A small encoder-decoder audio transcriber, trained from scratch.
Model: 24.2M parameters, log mel input, encoder arch conformer, encoder moe top_k, encoder num experts 8, encoder layers 8, decoder width 384, decoder norm rmsnorm, decoder activation gelu.
Rows from block 2 of the audio encoder of a small encoder-decoder audio transcriber, named by matrix and row number. Rows with one number belong to one neuron. Each number is 128 + 32 x the weight over its row's rms, rounded and kept within 0 to 255. All counts start at 0. After the name is the row's rms in percent of the matrix's.
After each neuron's rows are labels from the 100 clips, of 14976, where the neuron reaches its highest value: "top examples" is what is common among them. Only what is clearly more common there than usual is listed. The data: strings of digits, spoken by a formant synthesiser in many voices. In brackets: how many of the 100, against the usual share in percent.
# fc1: first MLP up (encoder.blocks.2.ff1.fc1.weight, 1024x256), inputs 172-255
# fc2: first MLP down (encoder.blocks.2.ff1.fc2.weight, 256x1024, transposed), outputs 172-255

fc1.702 078 [131 103 139  96 127 123 124 174  98 144 107 133 158 140 150 143  71  96 135 124  87  87 202  77 159 121 139  91 176 108 126  81 139 159 157  84 164 119 111  81 178 143 116 136 165  83 132 108 165 125  84 103  68 164 106 106 127 118  98 153 131  83 177 138 163 111 143 110  90 136 131  96 206 140 156 137  73 147 162  76  80 202  79  96]
fc2.702 056 [117 124 120 152  89 102 168  91 147 125 103 120 101 136  78 141 122 141 131  75 109 111 131 115 156 122 107 136 133 111 118  87 101 105 123 123 134 127  93 122 120 125 111 109  91 154 103  30 151 120 108  96 173 109 147 179 127 172  87 106 138 172 111 110  84  68  87 106 124 166  93  95  77 186 117 138 126 110 118 171  86 132 124 110]
top examples: "two" (88 vs 27); last digit: two (78 vs 10.6); first digit: two (59 vs 10.1); number of digits: 1 (43 vs 20.3)

fc1.410 108 [151  99 113  62 113 155 112 168 118 152  75 164 101 167 132 136 165  84 163 146 114  80  95 118 160  95 131 170 161 138  90 156 115 176 112 112  77 119 111 112 156 112 127 142 148 168  86  90 121 149  91  65 117 104 139  75 132 112 138 116 160 179  79 184 162  98 121  95  97  76 142 114 156 119 155 185 113  92 158  98  93 140 104 120]
fc2.410 096 [123 128 109  90 113 150 101 147 154 143  84 130 128 157 127 149 124 144 150 160 125 130 108 170 145 138 139 170 183 104 156 143  95 151 168  97 115 190  89 174 130 155 119  62 112 141 105  89 114 128 163  62 150 154 108 148 105 118 188  88 103 127 152 141 151 125  86 147 103 112 170 160  95 147 155 112 124 153  58 163 171 119 127  89]
top examples: "five" (92 vs 25.9); last digit: five (60 vs 9.5); number of digits: 5 (40 vs 19.7)

fc1.56 090 [134 101 125 131 180 105 127 116  81 118 156  86 206 139 167  68 122 120 117  90 157  91 184  97 135 126 104  86 175  95 101  96  92 141 125 149  85 126 122 170 183 204  42  81 109  66 132 107 168 118 175 122 137 106 175 112 170 194 102  76  69 118 171 137 125 157 124 131 110 160 139 110 142 122 138  74  90 160 131 151 144 117 133  82]
fc2.56 079 [179 113  80 161 119 120 164 137 142 103 157 144  85 117  74 122  68 147  90 137  77 180 171 144 167 143  77 117 150 121  65  88 117  54 116 119  75 131 135 125 145 124 105  89 108 158 146 110 116 136  77  74 149 174 154 160 167 172 133 120 122  96  97 110 124 118 106 115  67  54  65 110  93 157 116 147 142 125 139  93 127  88 129  87]
top examples: "nine" (66 vs 26.7); number of digits: 5 (48 vs 19.7)

fc1.588 111 [100 115 160 159 163 175 133 143 108 103 133  51 158 165  94 109 162 126 192  96 154  92  83 122 143 125 156 143 192 148 138 128 128 147 157 171 102 112 172 172 100 140 118 118 131 104  62  64 168  40 140 119 112 141 100  55  83 108 134 100 118 179 117  79 169 197 173  82 159 120  99 160 149 141 141  99 146  95  83 146 164 157 151 127]
fc2.588 123 [146 109 130 104 106 148 104 117 111  89 157 103 165 164  69 158 145 130 154 179 111 141  99 140 180 146  92 153 173 138  95 176 140 146 167 121  69  58  78 206 146 111  90 180  99 139 120 108  71 119 109  96 139 100  64  94 166 123 167  69  95 128 128 104 136 157 106  98  94  87 153 155  98 155 158 150 179 109  60 170 149 107 113  96]
top examples: "five" (100 vs 25.9); last digit: five (63 vs 9.5); first digit: five (53 vs 10)

fc1.637 086 [146 132  92  93  71 144 171 144 141  99 148 131 120 125  88 152 120 101 130 121 122 137  93 125  96  84 104 202 180 165 126 142  78 156 124 137 103 160 173 117 128 112 144 126 167 153 127  64 139 135  55  70  84 132 136 121 136 100  69 135 117 151 141 133 182 147  78 115 126 155  85  98 146 179 125 172  85 144 186 104 153 146  97 139]
fc2.637 056 [ 98  83 113 151 173 148 173 131 196 125  92 136  76  99 110 158 182 155 112  82  94 165 155 145 160 118 119 142 106 118  82 119  96 140 145 104 133 134 116  95 143  81  91 123 145 167 101  68 135 100 115 158 129 101 134 168 153 137  43 124 100 105 114 124  98 121 123 157 147 150 124  82 118 147 140 101 152  84 115 151 125 141  61  78]
top examples: "three" (91 vs 26.3); reverberation (75 vs 34.9); last digit: three (75 vs 10.4)

fc1.304 135 [143 136 182 112 148 186 113 125 144 160 108  92  93 177 110 161 168 178 176 136 160  74  95 140 126 133 163 164 149 181 171 154 120 122 140 141 113 142 173 152  61 138 159 105  86  94  59 105 151  78 143 102 126 105  88  86 109  89 176  82 111 148  93 129 187 185 156 121 162  96 103 168 132 105 126 103 147  92 113 130 105 109 144  94]
fc2.304 135 [149 115 185 133 171 143  89 123 119  98 128 132 158 191  81 120 124 164 189 180 126  78 125 129 147 150 142 144 143 138 130 184  95  94 148 122 114  83 149 143  91 147 127 161 137 156  90  96  94 110 163 143 115 104  57 152 168  70 171 120 134 149 145 143 175 168 174 118 165  81  98 115 137 166 135 133 159 100 109 145 118 106 136 115]
top examples: "nine" (97 vs 26.7); number of digits: 5 (48 vs 19.7); white noise (40 vs 12); last digit: nine (32 vs 10.1)

fc1.42 117 [ 92 154 123 105 102 111 165 121 152 157 174 118 100  90 125 125 100 142  97 145 148 136 120 147 122  78 153 164 155  76  78 130  68 130 107 164 139 136 111 110 129 175 118 201 100 158 103 148  86 121 159 149 195 112  99 116  81 135  85 159 105 139 140 151 109 105  94 114  85 120 140 190  99 117 140 147 133 159 161 134 115 125 109 153]
fc2.42 146 [109 104  82 105 130 125 167 103 172  90 139 101 179 123  58 167 156 124  60  83 159 150 158  90 180 120 133 121 138 103 110 121 146 131 142 153 121 113  96 209 105  98 119 161 125 163 129 147  64 107 126 136  96 119 171  85 110 131  79 142 111 159 115 142 133 131  91 103 126 130 112 130 135  86 196 168 175 102 130  89 152 114 102 146]
top examples: "seven" (94 vs 25.9); number of digits: 5 (48 vs 19.7); first digit: seven (36 vs 9.8)

fc1.563 079 [110 131 153 150 116 152 159  82 135 137 155 109 172 147 116 104 156 144 173 100 152 100 138  94  88 109 145 161 180 174  78 113 174 175 191 146 103 109 114 124 121 123  76 123 167 139 108  97 110 125 147 115 130 161 118  88  78 105 107 153 136 153 138 120 128 137 133 108 135  86 154 155 124 101 140 137 136 115 139 146 140 170  75 101]
fc2.563 058 [107 130 170 103 122 155 137 134 146  73  91 151 111  74 107 118 155 122 111  86  62 141 155 244 113 150 123 137 178 135 119 103  88 159 181 136 152  86 103 157 136 159 122 125  96 134  95  61 133 115 138  82 155  61  89  99 136 142 114 139 145 107  64 113 163 129 125 140 109 103 149 128 149 167 168  96 143 100  70 196 126 105  59  70]
top examples: "two" (94 vs 27); last digit: two (59 vs 10.6); first digit: two (53 vs 10.1)

fc1.288 097 [ 98 150 136 116 136 134 142 122  96 141 157 105 100 114  93 115 141  74 148  73 141 110 159 140 118  93  94 144 145 186 112 116  97 181 119 149 102 166 117 139  96 124 104  83 143 138 141  68 115 107  70  81  99 175 136  67 179 104 155  88 134 165 175  79 123 166  83 122  86 151 122 135 168  96 124 128  84 126 169 132 137 139 133 163]
fc2.288 074 [123 109 130 110 135 137 136 133 139  93 109 161 112  80 126  99 122 194  91 117  98 128 124 167 156 157 127 194 112 132  95 122 108 126 162  99 113 126 109 154 159 147  88 143  96 164 113  52 143 149 145 142 129 109 127 160 192 162  65 134 178 150  97  71 111  84 119 114 123 131 109  77 113 191 124 112 127 155  71 180 125 165  52 105]
top examples: "three" (100 vs 26.3); reverberation (86 vs 34.9); last digit: three (82 vs 10.4); voice: deep voice (68 vs 25.3)

fc1.538 084 [ 84 136 147 149 102 170 150 105 180 131 108  56 111 110  84 123  87 131 136 144 140 156 146 102 132 210  97 131 116 113 148 157 180 102 108 117 175 108 152 124  91 176 165  55 159 131 122 143 109 123  93 129 119 134 154 141 126 127 141 117 175 126 103 131 143 120 129  76 156 100  57 163 148 162 104 130 182 208 167 163 111 128  84  95]
fc2.538 086 [115 110 180 160 128 141 126  82 142 174 117 155  97 114 116 163 150 186 152 179 124 161 139 152 110 117 138 102 113 168 147 117 130  87 127  88 150 115 162  78  71 148 142 116 189 151 112  89 156 125 163 129 172 139 110 154 132  73 137 133 178 161 132 109 160 145 138 105 183  94  91  88 161 210 106 121 122  96 127 137  86 120  76 129]
top examples: "one" (97 vs 25.8); first digit: one (54 vs 10); number of digits: 5 (40 vs 19.7)

fc1.596 102 [131 133 151 104  85 126 182 120 122 207 107 132  88 166 135 163 148 164 150 126 123  96  80 123  88  96 197 158  97 179 181  95 136 129 156 145 190 158 166 132  70 157 139 105 130 111  97  99 128 145 122  89 134 156 102 125  92  90 144 155 175 110  89  53 178 105 138 133 160 122  88 154 177 136 115  86 183  97 142 118 123 160 114 129]
fc2.596 140 [ 94 108 155 124 144 157  88  99 130 117  97 164  91 173  90  72 123 174 162 140 135 146 108 141 134 106 176 169 109 166 165 131 180  98 112 121 150 120 138 123 119 124 124 162 107 169  85  95 110 165 107 110 108  87  72 111 194 142 132 157 199 134  86 100 139 156 130 125 152 121 100  94 153 184 138 109 176 138 136 130  86 140 111 125]
top examples: "zero" (99 vs 26.5); first digit: zero (44 vs 9.7)

fc1.584 102 [187 139 127  98 141 116 108 147 159 155  84  90 117 106 116 161  73 165  71 130 147 152  99 116 110 146 172  94  66 102 161  72 134 106 107 113 153 117 118 109  87  83 137 134 105 179 137 153 108 113 126 197  78 123  98 192  92 148 105 128 152 128 119 183 170  59 119 182 167 153 101 105 135 151  99 175 113 174 159 104 168 116 102  92]
fc2.584 085 [141 135 156 178 138 103 145 134 174  96 121  69 107 126  93  95 136 126 131  94 160 113 175 131 113 162 168 113 100  91  88 103 113 126  69 108 182 118  89 115 126  84 132 159 139 143 138 108 109 120 142 192  76 129 127 150 124 167  78 101 117 137 150 146  99  58 133 138 111 154 107 113 158 172 117  79 166 129 126 129 129 164 162  89]
top examples: "six" (100 vs 25.9); reverberation (94 vs 34.9); last digit: six (63 vs 10.2); first digit: six (50 vs 9.5)

fc1.580 074 [151 120  75 123 109 113 170 177 120 150 111  85 120 143 145 149  26 147  71 106 121 146 150 104  98 120 164 108 157  97 105 110 129 100  68 143 169 120 178  79  80 166 123 129 111 174 154 150  87  79  92 157 168 134 131 130 125 158  97 146 141  80 118 156 121 143 117 129 134 143 111 129 132 174  96 203  95 127 173 147 173 115  49 129]
fc2.580 068 [140  89 162 190  93  65 158 105 115  74 124 122 140 111  82 133 175 153  91 106 174 181 148 167 105 170 137  85 100 170  86  68  91 112  94 129 139 101  84 124 116  69 148  99 138 133 149  89 136 108 139 150 103 134 135 172 123 172  92 119 132 156 114 105 110 122 118 136 155 150  80 112 150 137 110 128 169  92 116 164 126 157 134 130]
top examples: "six" (90 vs 25.9); last digit: six (37 vs 10.2); first digit: six (35 vs 9.5); pink noise (33 vs 12.1)

fc1.474 108 [189 175 132  90 118 171 138 100 151 129  90 121 164 155 102  71 107 140 175 168  83 184 133 122  74 183  82 132 116 191 157 129 198  91  60 142 130  87 131 113 126 153 111  87 112  67 187 128 149  53 160  75 168 134 172  98 115 100 156 142 128 133 115 114 136 146 164 139 175  97  87 126 150 127 185 104 168  93 167 141 105 146 141 102]
fc2.474 096 [185 134 148 183 160 132 161  87 125  68  92 152 187  85  96  81 121 129  89 177 108 170 131 111 112 161  95  45  67  93 110  53 134 105 142 106 108 122 112 109 169 127 140 140 105 125 152 112 107 129 132 115 165 121 153 151 181 179 148 139 158 139 100 130 152  96 149 128 143  80  65 126 149 110 151 102 157 139  96 122 102 156 115 130]
top examples: "eight" (65 vs 26.4); "nine" (58 vs 26.7); number of digits: 4 (42 vs 20.1); first digit: eight (33 vs 10.2)

fc1.49 089 [128 192 122 168 150 198 141 144 172 120 116 107 171 101 121  82  40 133 152 161 113 153  82 115  52 181 142  90 120 128 115 116 161 110  94 138 140  94  89 137 121 161 126  76 117  85  84 130 132 130 169 131 143  86 193 115 162 126 141 156 169  93  94  93 160 134 128 148 175 116 102 150 107 125 197 104 171 132 140 124 117 108 154  99]
fc2.49 096 [108 163 156 147 159 171 178 111 125  94 110 111 185  74  92 106 147 155  79 159  61 169  72 155 142 178  90 108 106 112 104 143 116 146 180 114 117 125 134 141 177 152 169 105 138  98 122 147 126  92  96  95 187  99 112 137 186 196 144 146 137 157 108  88 124 117 147 102 137 106  98 150 103  32 159  81 124 149  77 153 132 137 103 146]
top examples: "eight" (92 vs 26.4); first digit: eight (54 vs 10.2); last digit: eight (40 vs 10.1)

fc1.411 111 [ 77 130 116  98  84 192 151 110 126 110 131  15  95  89  80 129 115 136 155 136 148 181 139 191 171 173 112 137 139 111 140 128 126 105 145 131 160  83 151  84 144 157 134 104 107 168 164 112 157  99  73  92 131 111 136 118 129 102 140 136 149 139 148 171 160 122  94  95 102  74 110 161 114 113  81 144  97 177 208 134 117 112  85  96]
fc2.411 129 [114 104 103 121 117 160 148 172 139 143 116 116  57 144 140 135 111 167 167 131  77 149 146 163 131 141 133 114 138 138 134  62 170 133 121 118 133  93 159 138  95 176 160 124 168 141 144  51 131 116 114  95 133 158 107 137  93  96 170 155 146  89  88 138 129 131  75 104 106  80 102  82 116 199 107 136 105 141 182 140 110 129  65 110]
top examples: "six" (68 vs 25.9); number of digits: 5 (47 vs 19.7); first digit: six (31 vs 9.5)

fc1.636 125 [112 121 147  99  65 184 125 175 108  99 126  64 109  90  87 117  88 151 146 151 144 171 135 157 138 133  88 122 180  81 100 111 121 113 117 140 166  91 162  97  92 170 146 112 133 148 178 122 155 117 105  97 157 123 129 176  78  90 138 159 172 131  95 181 152 110 118  84 122  59  66 113  87 216  78 163 103 128 167 174 121 113  78 149]
fc2.636 137 [167 121 105 139  52 160  96 160  96 167 113 156  77 178 164 169  85 146 139 147  89 102  88 149  88  86 118 126 177 154 124 100 123 107 104 136 179 110 202  82 102 155 132 127 167 112 154 131 151 133 133  84 157 164 137 105 110  80 189 150 155 102 105  48  99 158 131 123 143  81 101 124 127 189  94 142  82 119 218 109  84 122 116 160]
top examples: "seven" (71 vs 25.9); last digit: seven (45 vs 9.9); first digit: seven (29 vs 9.8)

fc1.119 114 [170  87 110 139 152  87  89 166 152 141  85 120  94 113 152 167 136 166  88 166 123 120 150 140 117 155 149  98  81 110 129 121 123 101 119 107 107 101 174  82  79  96 123 123 123 159 157 158 146 117 112 177  97 111 134 175  90 152 113  73 125  84  93 199 107  66 131 161 158 152  96 109 120 194 129 186  83 151 139 129 151 117  91 108]
fc2.119 116 [179 126 170 195 145  63 156 159 162 121 104  89  81 153 122 124 104 159 131 156 131 136 166 121  99 177 166 119 120  82 139 104  69  98 123 111 151 138  90 109 129  79 138 125 128 136 148 108 118  80 182 196  94 136 122 168 110 156 121 105 140 123 127 145 128  69 133 175  90 141 100 136 161 157 112 106 156 141 129 140 126 178 164  67]
top examples: "six" (100 vs 25.9); reverberation (100 vs 34.9); last digit: six (86 vs 10.2); first digit: six (47 vs 9.5)

fc1.318 105 [156 103  93 119  79 125 218 111 178 145 111 122 108 156 134 135 136 175 125 190 105 143 113 131 178 126 154 135  73 162 151 150 185  60 166  68 123 107 159 173  88 124 177 160  95 129 103  88 134 143 158 145 140 137 112 122 140 138 127 121 166 169  97  92 108 107 121 149 151  90  55 118  95 145  87 175 149  79 153 116  83 113 118  38]
fc2.318 091 [142  73 131 128 108 146 151 133 193 132 138 124 105  61  92  94  92 194  96 130  97 101 144 141 151 109 181  98 126  71  83 107  80 102 120 117 138 109 151 124  81 208 167 156 168 153 109  84 166 146 123 108 125 135 159 153 133 138 125 186 133 140 104  90 107 121 131 154 174  83  86  70 117 197 128 181 107 130 144 111  81 132  97 171]
top examples: "eight" (100 vs 26.4); last digit: eight (80 vs 10.1); first digit: eight (54 vs 10.2); number of digits: 1 (41 vs 20.3)

fc1.549 127 [ 60 106 179 158 141 105 158  72  97 141 145  98 157  79 139 155 135 102  93 111 151 148 184 131  93  85  93  65 156 104  96  93 158 164 165 132 115 141  49 122 123  91 109 116 198  94 164 126 111  92  94 121  97 165 155 131 106  95 168 179 125 140 180  74 130 143  57 109 128 166 170 150 171 119 148 107 191 164 116 112 137 130  94 177]
fc2.549 137 [121 134 173 143 173 124 139 103 169 130 121 102 132 139 147 158 149 161 142  75 112  79 152 183  80 107 113 103 174 133 105 113  67 166 160 112 177 156  77  76 111  81 165 100 179  97 161  70 165 107 164  92 105 135 151 144 120  91 156 159 113 145  95 147 171 106 170 136 190 191 165 119 147 162 149 113  95 116 149 158 137 114 122 139]
top examples: "two" (100 vs 27); first digit: two (57 vs 10.1); white noise (54 vs 12); number of digits: 5 (40 vs 19.7)

fc1.13 078 [163 121  87 150 108 109 158 126 140 144  72 131 149 177 111 159 147  99 122 140 145 123 138 115 125 132 115  91  85 202 102 110 124 172 152  90 101 141 114 166 183 113  89 117 160  82 119 118 141 146 193 137  91 131 117 158 118 160  63 100 151 194  87 149 156 115 118 211  95 146 127  84 166 130 147 112 157 104  99  97  85 136 136  58]
fc2.13 058 [116  49 114 146  90 159 103 124 122  98 109 176 121  85 118 145 107 117  90 159  71 167  83 163 160 164 123 116 118 168 109 107 100  85 168  66 103 109 134  91 153 121 182 144  73 149 116  71 116 143 116 113 157 124  98 111 199 166 121 157 186 119  98  89 131 135 147 136  89 114 107 108 114 182 127 127 185  88 115 174 101 126  52  84]
top examples: "eight" (89 vs 26.4); voice: deep voice (63 vs 25.3); last digit: eight (39 vs 10.1)

fc1.272 094 [121 133 120  59  73 135 141 183 113 166 108  78 105 102 130  92  50 147 129 146  94 132 111 153 105 130 129 136 154 115 116  85  97  84 144 110 164  90 164  90  96 152 145  93 132 120 186 150 151 115 130  80 150 155 145 202  50  88 118 186 140  66 148 137 157 112 120 103 111  79 113 121 121 210 105 165 117 131 167 162 145 133  81 152]
fc2.272 086 [120 116 140 139  90 158 125 141  69 170 100 142  66 131 110 147  48 138 150  84 107 124 128 171 130  81 138 183 161 192 117  90  86 135 103 145 134 131 174  84 109 138 109 106 134 154 106 105 106 134 125  55 128 200 152 116 160  83 135 112 218 143  76  41 129 110 169 116 144 102 111 113 151 183  87 133 115 109 198 117 123 132 116 116]
top examples: "seven" (85 vs 25.9); last digit: seven (51 vs 9.9); muffled (low-pass) (34 vs 12.4)

fc1.48 081 [164 184 111 137 134 118 147 117 153 146 113  81 109 121 145 134 119 164 164 188 146  85 103  97 139 187 182 110  87 142 121 117 110  66 160  82 141 158 124 120  77 122 121 177 106  77 123 113  90  88 161  93 112 198  76 137 148 100 121 136  83 143 162  63 123 150 134 135 124 131  64 150 138 109  81 131 106 186 102  63  91 143 182 102]
fc2.48 070 [158 133  87  66 171 104 134 178 142  98  70 185 156 114 128  95 115 125 122 113  97 106 158 134 147 140 139 116 115  89 111 108 203 149 154 156 155 139 152 135 115 203 110 137 123 137 149  77 117 119 157  93 112 188 135 114 137 127  59 145  97 127 159 139 141 185 155 116 128  65 151  99 127 210 155 100 121  96 127 103 168 150 129  84]
top examples: "seven" (90 vs 25.9); last digit: seven (61 vs 9.9); white noise (49 vs 12); first digit: seven (32 vs 9.8)

fc1.383 103 [156 170 102 141 140 101 101 135 146  75 161 127 108 136 188 141 109 118 119 111  93 161 113 139 151 168 122 100 106 106 139 173 120 130 111  89 146 108  87 106 135 139 161 150 119 111 169 127 146 148  96 173  94 131 127 166 158 186  68 132  72  83 136 111  85 144 178 167  92 132 134  63  78 135  95 145 103 147 106 122 119 105 154 138]
fc2.383 107 [140  87 138 119 134 101 104 207 127  84 155 152 161 101 169 103 115 147 126 111 125 104  80 168 112 157 138 129 135 155 103 155 155 138 180 107 125  92 143 168 132 139 132 140 135  91 160 107 147 157 134 118 153 129 113 134 174 141 101 148  98 144 174 101 129 190 107 129  94 118 160 126  87 212 124 120 107 127  61 123 148 136 102 151]
top examples: "nine" (71 vs 26.7); reverberation (63 vs 34.9); last digit: nine (29 vs 10.1)

fc1.670 097 [ 72 115 171 145 129 124 183 104 106 148 125  71 166 103 116 140 102  72 113 104 155 118 169 133  95  96  93  86 148 134  93 133 179 162 144 138 138 155  37 110 118  99 132  73 177  94 181 115  97  81  86 111 107 161 176 110  96  85 166 161  90 151 171  90  92 174  61 115 117 156 166 149 158 131 150 121 174 161 143  98 143 110 132 159]
fc2.670 111 [118 166 149 133 169 122 139 117 151 143 124 101 115 134 131 151 143 212 134  93  94  87 136 185 102 104 125 129 158 117 113 107  74 169 133  71 165 186  77  96 119  96 153  86 153 101 176  49 147  80 149  77 132 140 125 174 150  95 135 137 125 150 112 102 156 113 174 149 167 184 161 107 123 153 140 118  74 125 124 148 157  91 126 131]
top examples: "two" (100 vs 27); first digit: two (44 vs 10.1); white noise (40 vs 12); pink noise (34 vs 12.1)

fc1.622 093 [139 132  75 170 139  85 136  91 124  78  98 113 172 104  77 151 128  78 142 103 172 167 126 108 122 148  67 110  70 195 152 124 167 190 145 104 134 131  78 135 165  36 163 139 217 119 155 127 158 114 130 138  83 148 129 159 143 165  48 107 130 160 153 120 121  93 160 108 132 129 162  26 149 170  82 124 117 131 159 118 135 134 124 139]
fc2.622 096 [132 110 123 112  96 105 103 181  98 105 144 129  77 131 132 136 157 149 109  79  94 125 153 152 136 164 102 121 108 141 119 172 137 173 113 119 123 118 108 117 114  71 125 148 138 158 120 113 157 141 146 147 150 150 168 207 145 147  91 138 187 154 149 119 121  83 113 131 119 118 155  84 107 212  72 132 142  76 131 183 116 149  73 117]
top examples: "one" (100 vs 25.8); first digit: one (82 vs 10); last digit: one (61 vs 9.7)

fc1.441 101 [ 60 140 160  72  92 139 128 108 177 145 146  88 151  83 146 134 100 139 151 109 185 142 127 165 115 127 142 153 179  86 120 122  71 131 161 140 176 104 126 138 132 188  96 115 109 134 105 149 154 137 146 133 127 175 134 141  89  64  72 223 120 127 149 154 190 112 130  94 128  92 134 197 118 119 143 100 163 164 154 113 120 176  43 159]
fc2.441 083 [119 140 177 127 106 148 144 127  95 142  93 187  52 119 124 137  59 148 185 128  69 136 150 137 100  73 126 171 188 143 137  70 120 126 117 144 141 123 164  82  79 147  74 145 119 149 100  65  90  82 162  58  90 141 143  97 143 110 143 110 181 105  57  95 129 136 171 115 162 120  93 130 150 202 138  98 160 137 165  97 129 136 132  86]
top examples: "two" (92 vs 27); last digit: two (41 vs 10.6); first digit: two (32 vs 10.1)

fc1.607 095 [132 175 149 179 146 186 134 134  96 129 118  67 125 151  81 139 153 160 140  91 123  99  80 106 130 166 167 134 144 133 102 137 135 132 176 124 126 143 154 159 107 110 131  93 122  89  70  43 125  91 160 145 103 168 122 115 130 119 117  90 111 135 117  52 173 178 129 111 174  84  91 151 139 160 119 116 139 105 121 126 149 101 145 100]
fc2.607 076 [128 105 160 125 134 125 139 117 146  84 136 133 110 141  71 116 146 139 111 114  81 157 113 144 194 152 118 138 129 143 142 170  80 138 166 124  99  86 105 155 133  84 121 172  76 136  91  79 108 108 117 139 180  78  64 144 180 148  64 107 146  95 116 112  94 109 102 131 105 124  98 120  99 159 143 104 187 106  90 177  83 120  64 109]
top examples: "five" (92 vs 25.9); white noise (46 vs 12); first digit: five (40 vs 10); last digit: five (30 vs 9.5)

fc1.189 099 [182 165 152 169 150 153 106 153 105  93 156  96 193 143 147 146 105  69 163 107  84 107 132  83 153 173 111 128 135 118 143 126 165 127 108  97 160  91 113 105 128 128 165  90 112  77 129 106 132  63 107 125 113 164 120 136 104 148 100 109  98 162 147  84 102 180 191 163 160 152 154  86 122 124  62  86 122  64 128 110 184 116 179 119]
fc2.189 111 [100 118 142 193  98 141 112 116  67 103 133 100 172  91 110 138 124  97  96 135 172 126  85 160  75 126  89 118 128  84  97 131 114 144 170 131 136 110  78 126 181  80 140 139 128  97 141 121 153 155 117 147 202 102 152  96 190 159 123 138 171 174 131  81 127 169 167  76 137 149 155 146 107 184 127 114 104  73  67 141 100 137 141 192]
top examples: "five" (85 vs 25.9); reverberation (85 vs 34.9); last digit: five (43 vs 9.5); first digit: five (42 vs 10)

fc1.605 077 [ 74 121 172 154 123 100 194  76 106 151 143  62 193  91  97 123 179 139 103 107 141 143 158  82 104 120 128  76 181 109 101 104 244 162 142 229  99 143  91 124 158 136  98 138 191 146 132 144 132 106 141 139 166 143 126 132 125 139 112 143 143 170 183 116 146 178  98 100 151 134 165 145 132 132 139  91 165 142 151  88 115 150  90 148]
fc2.605 087 [111 140 128 141 158 154 149 108 166 113 137  87 107 142  92 155 133 169 168 100 110 122 147 171  79 125 106 115 174 106  91  75 104 128 124  92 122 162 105  76 132  44 179 147 135 135 145  76 127  71 124 108 118 101 134  84 150 101 104 114 168 148  72 123 175 107 130 107 170 171 144 108 131 148 143 110 101 117 125 132 108  94 121 104]
top examples: "two" (100 vs 27); white noise (74 vs 12); first digit: two (56 vs 10.1)

fc1.721 098 [110 129 115 177 108 166 114 146  66 104 143 100 206  86  96  87 179 122 108 113 182 127 123 104 134 104  98 114 165  71  56 127 118 144 100 112  98  63 102 188 166 150  87  74 187 105 161 127 146  95 158 200 160 120 133  78 166 175 101  82 150 147 138 128 109 160 148 113 154 165 132  78 114 120 138 136  96 117 131 146 165 114 140 138]
fc2.721 100 [109 139 103 165 105 150 165 133  84  74 166 112 143  93  78 162 134 126  96 131 119 120 122 127 135 113  45 100 136 114  63 104 102 117 119 153 113  99 115 131 142 100 117 159 145 147 163 124 131  91 107 148 151 119 181 131 158 148  95 142 193 171  99 129 132 137 193  59 127  88 105  88  94 169 102 143  90  69 140 140  95 124  93 157]
top examples: "nine" (93 vs 26.7); first digit: nine (55 vs 10); white noise (40 vs 12); last digit: nine (38 vs 10.1)

fc1.370 091 [ 97 146 107  59 108 146 126 134 148  89 102  68 100 121 126 129  86 112 129 130 106 141 178 125 149 211 132  79  69 101 150 120 107 103 130  98 145 111  84  71 108 130 138 153 145 171 143  97 127 145  69 105  95 108 139 138  61 135 121 115 149 134 148 141 126  96 117 158  87 104 135 143 128 169 105 153 111 188 142 128 115 122 134  96]
fc2.370 076 [133 103 111  87 138 101 124 147 129 105  99 164  88 120 174 111 108 174 137  81  63 115 117 179 200 128 143 152 138 139 113 103 114 148 152  95 159 105 129 177 101 189 120 123 130 148 138  62 111 136 131 101 130 133 101 177 162 133 144 122 137 131 102  43  86 103 114 118 113 131 107  87 109 208 145 121 151 176 129 120 131 164  85  93]
top examples: "zero" (99 vs 26.5); reverberation (66 vs 34.9); number of digits: 5 (43 vs 19.7); first digit: zero (40 vs 9.7)

fc1.242 127 [115 134  94 162 119 137 111 150  70  69  98 147 181 123  80  59 173 119 141 135 138 158 126  99 135 134  69 120 145 127  86 183 173 152  78 133  96 101 137 165 180 168  98  59 173  86 188 158 127  90 137 140 150 112 168  83 158 145 132  99 142 125 169 124 123 155 169 117 161 120 120  82 151 132 152 104 117 105 170 148 152 127 160 104]
fc2.242 138 [147 186 125 165 101 169 160 110  52 109 128 115 133 120  95 134  97  99  95 124 126 134 126 119 118 113  49  93 117  99  78  81 119 106  78 195  93 106 167  79 155 133 126 135 113 125 175 185 109 111 126 147 123 121 195 132 139 117 127 108 173 158 124 133 118 116 187  99 157  95  90 105 135 116  89 123 104  81 191 110  92 122 133 172]
top examples: "nine" (99 vs 26.7); first digit: nine (45 vs 10); last digit: nine (38 vs 10.1)

fc1.732 133 [161 117 128  70 145 162  96 202  82 125  67 134 169 144 138 133 129 110 150 132  86  78 114 103 145 104 133 127 188 132  67 111 137 166 139  74 113  89 109 103 187 139  91 155 128 147  77  62 137 142 116  95  87 113 103 112 126 129 142 157 137 149  87 156 161 113 146 146  99 124 132 147 149 114 164 113 122  93 118 123 116 107 124 141]
fc2.732 141 [119 129  85  73  98 106 115 149 167 145  97 165  86 140 128 122 129 176 130 146 112 116 132 160 149 138 170 160 134 120 178 155 114 146 159  76 128 170 103 164 130 125 121 103 116 177 101  81 113 138 157  75 141 136  96 156 117 145 142  86 141 133 111 124 130 115  81 174  90 157 158 145 103 153 156 129 166 145  62 147 169 136 101  71]
top examples: "five" (74 vs 25.9); white noise (62 vs 12); last digit: five (47 vs 9.5)

fc1.375 062 [179 112  86 127 126  83 160 112 166 126 197 102 125 120  61 138 120 145 192 175  96 137 151 113 136 144 101 116 145 164 127 155 151 103 172  82 120 118 147 167 190 109 170 170 149 152  95  96  77 133 131 124 109 109 132 102 147 175  61 137 145 101 111 105 122 134 130 182 129 118 104 105 133 199  77 192 102 143 141 140 152 153 160  99]
fc2.375 047 [142  69 104  68 111 136 155 144 138 106 113 204 123  80  71  98 122 164  91 108  45 156 119 115 128 117 126  89 150 142  92  94 118 111 144  78 178 110 100 117 122 130 125  97 136 101 165 107 113 110 120 102 161 131 163 113 125 177 152 176 121 148  82  26 146 146 122 130 105 131  96 102  78 167 178 108 158 159 134 150 136  77 120 112]
top examples: "eight" (79 vs 26.4); first digit: eight (44 vs 10.2); last digit: eight (43 vs 10.1)

fc1.23 092 [129 124 125 147 107  95  89 172  88 106 158 111 195  99  82 124 106 108 108  88 140 108  69  87 108 112  94 124 144  96  63 138 121 184  85 138 119 131 101 152 213 124 116  73 158 127 155 137 145  81 106 174 125 199 159  87 134 141  88 118 111 151 167 100 110 181 150 109  93 140 129  58 135 179 100 148  70  98 205 148 162 142 128 183]
fc2.23 088 [113  91 100 146 103 125 116 155 110 104  91 136 102 110 115 151 131 137 104  77 125 100 146 151 139 122  59 117 130 109 133 114  88 118 133 145 181 129  87 110 133  80 128 157 137 120 153  95 132 131 119 135 117 123 204 145 162 162  86 139 191 153 125 117 120 111 145 104 150 120 144 112 139 187  83 160  97  68 122 163  86 138  54 168]
top examples: "one" (62 vs 25.8); white noise (54 vs 12); first digit: one (51 vs 10); last digit: one (32 vs 9.7)